Rows from block 9 of the audio encoder of a small audio captioner, named by matrix and row number. Each number is 128 + 32 x the weight over its row's rms, rounded and kept within 0 to 255. All counts start at 0. Numbers have three digits each.
After each channel's rows are labels from the 100 clips, of 14976, where the channel reaches its highest value: "responds to" is what is common among them. Only what is clearly more common there than usual is listed. The data: notes from a synthesiser with random patches.
# c30: last pointwise conv (encoder.blocks.9.c3.0.weight, 192x192x1), inputs 96-191

c30.77:107145145111150071099128128163136146160126153130112192091140118144119118147148160100088126132092109141066087104147166138072114124149132142126160111186138137179072150104143174108161066097112176160173089168153099161146130150168198126099149152143192137114128142145181076141090197167123069154
responds to: echo; pad; triangle; oscillator: square

c30.34:139205175131216137136148151126162157208095137168117166131168133129148121225168075198173187152134066050182138088169147125156173145114084170183117154160118159118112163125082165133149097106167155131101125167157161070137164111125155148115140110149159139084118113118128099165152198135124084141
responds to: tremolo

c30.52:123106123167128061139156145145100183127121118128094202116130084116084173121127119099137078149151142112130169095082162145094146126099124158139211102134128086187103127142138133113165102116130195164156150174142088235172113162134181134124109158145177162146111174123227103221095231151111116105
responds to: pad; triangle; square

c30.8:136126132121170093183209107161104163143131098125116170109162101109137114132117154133131142127149119116175069085130193175126129107106111112116192100157108104150113159158160137124124151099100166182137142140125108127151150143159167125140129124133178080113117155119149140116131147116097164141
responds to: echo; pad; triangle; oscillator: square

c30.99:071131148099147124144123139188119131144113099140162141164197137102106133108206146144061111139088111148142105131142174194103122141149142103113164134202107139104117131108196157133113139093090117157177084116150113123152124132169187129104026137170184111081093165171137116134142164182124116116
responds to: echo; pad; square; oscillator: triangle

c30.51:149181172121193141109134101107160129170130125137141174116183121118135141171137106168162192087190162049102091069156172123090155132117160150186142112142107113196095129101141136094124102117162133116085137106114137195147150164106171092079123121125181103144153148127158150162138143126135094127
responds to: pad; square

c30.86:121147162119151118150126121168201134106125110167076071168128119157105129120129097178143130085140150137156110149154139150126187163169195065137146117167080128158148148166189136147158111140103144168072120108124136133134109157142133128109074144169171153133174179145129119105135153140163158066
responds to: echo; pad; tremolo; square

c30.78:088096125116136075117164177114105164127116114137091156093123113133134162142129159129114131091124136125074127113128153107088122067131134159102143111166136158187163097116101189129130119116114182081151104226170107179243119164096232099124131191095156198117115084072181145220103187121132078135
responds to: pad; triangle; square

c30.63:146134214102136137147176109202109165091101071191109132088189106145131168117119131160143134109153164118161148067088192148142085135088146133171186156215137083140170202116170151153127149161097089210109108111136142138136113128169161181127097125137151066104170175122129159114128131178162100088
responds to: echo; pad; tremolo; square

c30.32:156127158128190116106183119158116145178090159108177143082166100135122188171133142109121157115123144129124116010144152127116106072098095157166129143178103095176111164096143144087123127088179137138166135147113101163146133180159209138133120144112144130058084168136184128165133203142111070097
responds to: echo; pad; triangle; oscillator: square

c30.25:131102179132163117152162142173115142165106153135141167125161118133099147114140156138136118163121096102115137063137211124088080103068094162132172137175124123159107150106159148127151125110103154163132104181151103161161109178151156172125125086101183124081099149112146119114121206156084088143
responds to: echo; pad; triangle; oscillator: square

c30.61:085096128108128069149219139116102229165153075149132142083142124133107103071147196124096087128141123172220150132108154177181099048071100107118154131120139099132148116171117138098152212153074142134137164117133098110146078126169135094157091093072158117136134117070137118140108158099104200069
responds to: echo; pad; triangle; oscillator: square

c30.53:164106141143148101111241135087087161122105115148130163134084084168094170129114128132110111115203167111147153116109121077082165083088141144124127124121152177191159068113146113083168145145132122108126080185135096189155110115103192104096163136144119232169128141149213153196130213079129071114
responds to: pad; triangle; square

c30.71:108197127077162109142144143111189131143078127219056144133131073153121098176112149187209195108181116102133070147180151110160152130121152128218158105087113129231085155139116112124169144110107158103120145145132193137120114084147107081120197124148110089099118131123167089150142133105109129129
responds to: tremolo

c30.90:115132155142104130127134168128092158162159108116088208102083128160109201113155182107141114136157115107112115134122145110123125152152122153135154138136107104205152110136169158145175134103150206161115145175128111176160113134132164117115103181092173222113170121123212109142136174139184113110
responds to: pad; triangle; square

c30.186:095199094082175153118132110123139177190114192152145190114145078126108141168142082180186141102107148108096067095171128128110129132114114154168143135125152119116134101100095140100147100103105103092118141133082180153143195128132123139120166174102164073139201076112098142141156124122178082119
responds to: pad; square

c30.64:066176110101115138082127145082151129155154135165075127106115124079113119138109153173177086139069133134071134080149111023154145092128128159159079142102128084148128103126061113138146108050095218106153089122176194141131140135116138132112104160126162124139142052048112092122108111116124068162
responds to: glide

c30.17:128143069132142107126127116122111177155127108144093163154101090177113146116128135133183139142148137081117161145148164098115127115182079172166109112104156079198139106139127089075132105111138163109149096156104127178117159148099146078095177158116161166134121136137157115187123204062134103095
responds to: pad; triangle; square

c30.13:126117122105166089084162153145086147120126116133059165144110088160116217093110167093119131083138149114122114104118192122109094130129121132108139114147155080172186140158134131085130114165112140110148095176129114172191138154150162116143157113128190168125133133124200129178118214152136099103
responds to: pad; square; triangle

c30.189:172142139175155147124117159122103127138164161175139087095128150178155161162149154132112190147125109072137206110118112137100141133083080182136146188122158114111137147085130138148100119095104115134125113175131158060148149098120136089141187149144098162164145081137102232176108137039129121168
responds to: glide

c30.26:115196203082128125152111046143212123168083146187119091169200116122164125152159123152170178088179112092160097164176152183147188162152143085177203132156091173155108163133163128126115122075120087177089135140132159108139145114157119144181136131142175127118106156157110158122112115177122152143
responds to: echo; tremolo; pad

c30.54:162055082116101116106139147169062135091094087128074114100120113147101163115101184126077133114125072154139123132122112081124081109066105109118118120113137117115156068157135106082078171076140102103163117112128055073130139117097186085110105151110096162094089122084105126132100142130070133071
responds to: tremolo; echo

c30.188:152150161130164097135149153088137193177113127085158209105140141133090138141185104129142115164135129019113120075121134164104106111107112193157100168122164103161133142075101179140134091098162122144151088187169141137187172137131179086120124096131174170102091114131171110149152185072119098121
responds to: pad

c30.45:082221137044190117151138157105141131166092133162074129151146105114074153159142135163218127118161117123100062129197112109135211091177138108217126144117125150189098069143155138113176110085094120100158154172155158102202145143079119072107136126147129137105145154130105113151127077140125087134
responds to: tremolo; noise

c30.49:177107122123152130104159069124168127118102154103174140118172082181065127120132129140095127102150111101137168034083162131127077098078110106084124085139107090156103171124105151154099121127159202123146137159115079174104146184114153157083096120099155173111091110094154119154146167146091103094
responds to: pad; square; triangle

c30.48:172120088164133174131105124107142084191146137106216126087162145111182141156154077154139142130063150098119145047085109154120081133079119142136132154134110097149089188114155141121096099085185129098128159165105133083125228175118094111115152122087081093124092132117098104154209104102128119147
responds to: echo; pad; square; oscillator: triangle

c30.180:124105091161097097099144129127118144173116173137162127111085116156093098162133099147111093165155086115131160131113097072179117090079106107145095136086131082098116064102085090151150130113125133089142134096102136106103123125084052183138088176073125129054067063063125094069095136074054130085
responds to: tremolo; detuned saws

c30.94:025115113088104083048125113096082150100164121108066126108061111111143147110106210142122100110114072199093136176110110097169133094135142121119118071076184079162180113150116074132176150090090187125136117142113134167133059134164130082085126152148121140101112123121172136138058139086141123079
responds to: pad; tremolo; triangle

c30.182:145151158145138120202138115125140116138150074133171116118180127120132138124115142113123113150168119081177137113085147164141138117105078134092226120112131127128075150155120117114107181082162111121103155131083128104143175081120079107158129077124129100112120163152091098122136133127145162094
responds to: echo; pad; square; oscillator: triangle

c30.22:103100145082133087155130152128076197162113128105105182121152183118146145125235153134127107213088123119149095102164101153132121152140100166123136185168129124106117124117147179189112137077118126157171117142150139117157131139151157122181099130109107131104098113150128124172101127105098135191
responds to: glide; harmonic FM

c30.21:052109113081119082122126114122087175110122128107130141102127153104154153094128184128106123180105110146132160072107138133169112109107076179114106170153160110118105113138115166160163172074050124086181104158184135125209133112092141094151090158105139153110069106105122103137091138080017154156
responds to: glide; square

c30.73:119140121096154148136133101136128088109139093188137136130129088199032089124122131148153173120082096155103112116150058116131137118186162071161147120089144128096161117096100092136160107172082105134059090139158150077125141121144098131121155090138110104185128094144124122141104132099148098100
responds to: tremolo; bass register

c30.87:106088097171105109125154140105102220116138088156162130052112134163077118108139108138115132165138136129092129100086187123143119107123073133135139114101188112180188095153130110114134162102089183120158133171109142188130112162108150078148157176095133177138124084116189175175090148069126136103
responds to: pad; triangle; square

c30.89:103110119108126078216170139133104155102129110151129165138131151106134090078174167131110114109114124138192154154135102163138121160138108139096173154150160220103137160164132186132097193115081116136151156153192109080142103076104144138228088078123140152115104103134105116144097140122114228137
responds to: echo; pad; square; oscillator: triangle

c30.44:110113141108153130126127146156096156107215110142135094083125142080148141128144152130118133113091153155155167168147170163097138123158156137121170148159151184133098130178149106142150224124097134161157192164124132137165117150176130099184099155158155134162148136155138161159096116122158186154
responds to: echo; pad; square; oscillator: triangle

c30.19:045125115099135043161195103143134202171150085111122124157129097111094085107153147111115093168166102205218120205190084154157167129113172104135145105107116165114079117179098135084093217128036117134194136128084083097126076077119116093130102120153105070145100125125093097085075111105119185129
responds to: echo; pad; square; oscillator: triangle

c30.74:131216159128144165096164093119100180176091163174111143087199100175106179152124095255215142110180136042188089063134120100150186143116127099239103103141123126109108168141108086170167157128109100133111162120145180140150143116151126096101122135132140116107154118086144135133116127096135119105
responds to: tremolo; pad

c30.92:094095093129104067095109142092152127135125153160081185149098100102140167142091154130109113067151155118115115138121097110085154115111088166151081125124121117185120070129111130129177100086074208175153107184116117186184093132124120181140112190120165197133104117120205105165076152141078101158
responds to: pad; triangle

c30.42:082114156090157106166149114157075146127100118124114163132197133091114156103139137088114116139164124100148106124127167197126108171097104120122208159184121177124106148110156127151150141095114127144120193121177106156137119104144178177131111157151188135101058123126148119124101136161065136129
responds to: echo; pad; triangle; oscillator: square

c30.38:075139099131146132113137157086107155113132085112129126088092092147093158103136153101105153100137103151138142129164115152110079047163119151095153119110167107104172112151086084132071150060132156108151096142119101150149146140106142103112095149095125195105124122089149129144126135110111148098
responds to: pad

c30.47:140193123141188156101136123154140103197140168137136161118156136134150108206155066162190152198088108087122134090135127129122125077112135174139106150119159126137112098113107177103173088125150086120148161172133143116155162150120132150174168096111132096132147095139119137140186126130173112161
responds to: echo; pad

c30.11:160173176128162135080122075079180132175107159147102136113147103163148109188124090153169145109110152098098105131175093089061158112119123158155110082124162113127145118078103145131182055163175064123055121101137173117078163100121148133092228120146090083177144126145057122118146085104185067117
responds to: tremolo; bass register

c30.84:185125077163112178109165114147079135133169089112201143123110092213127156167120138141157152117096131164106186066167123104084143117114073077112118186108099137127159137087132136066113156154209113104137153072145110117112169107119154135120140142074081202110105142105155155136117124104086144100
responds to: glide; pluck

c30.31:049111118130127094093173160131127160149101113081130182096126086142113172091145184106160181074142144107086183042131138105089107106117141147162113124131147079172188110142112078127170107132125205111135126199127142210177116152112163128127140152061194159107102114107227135172092206112120122090
responds to: pad; triangle; square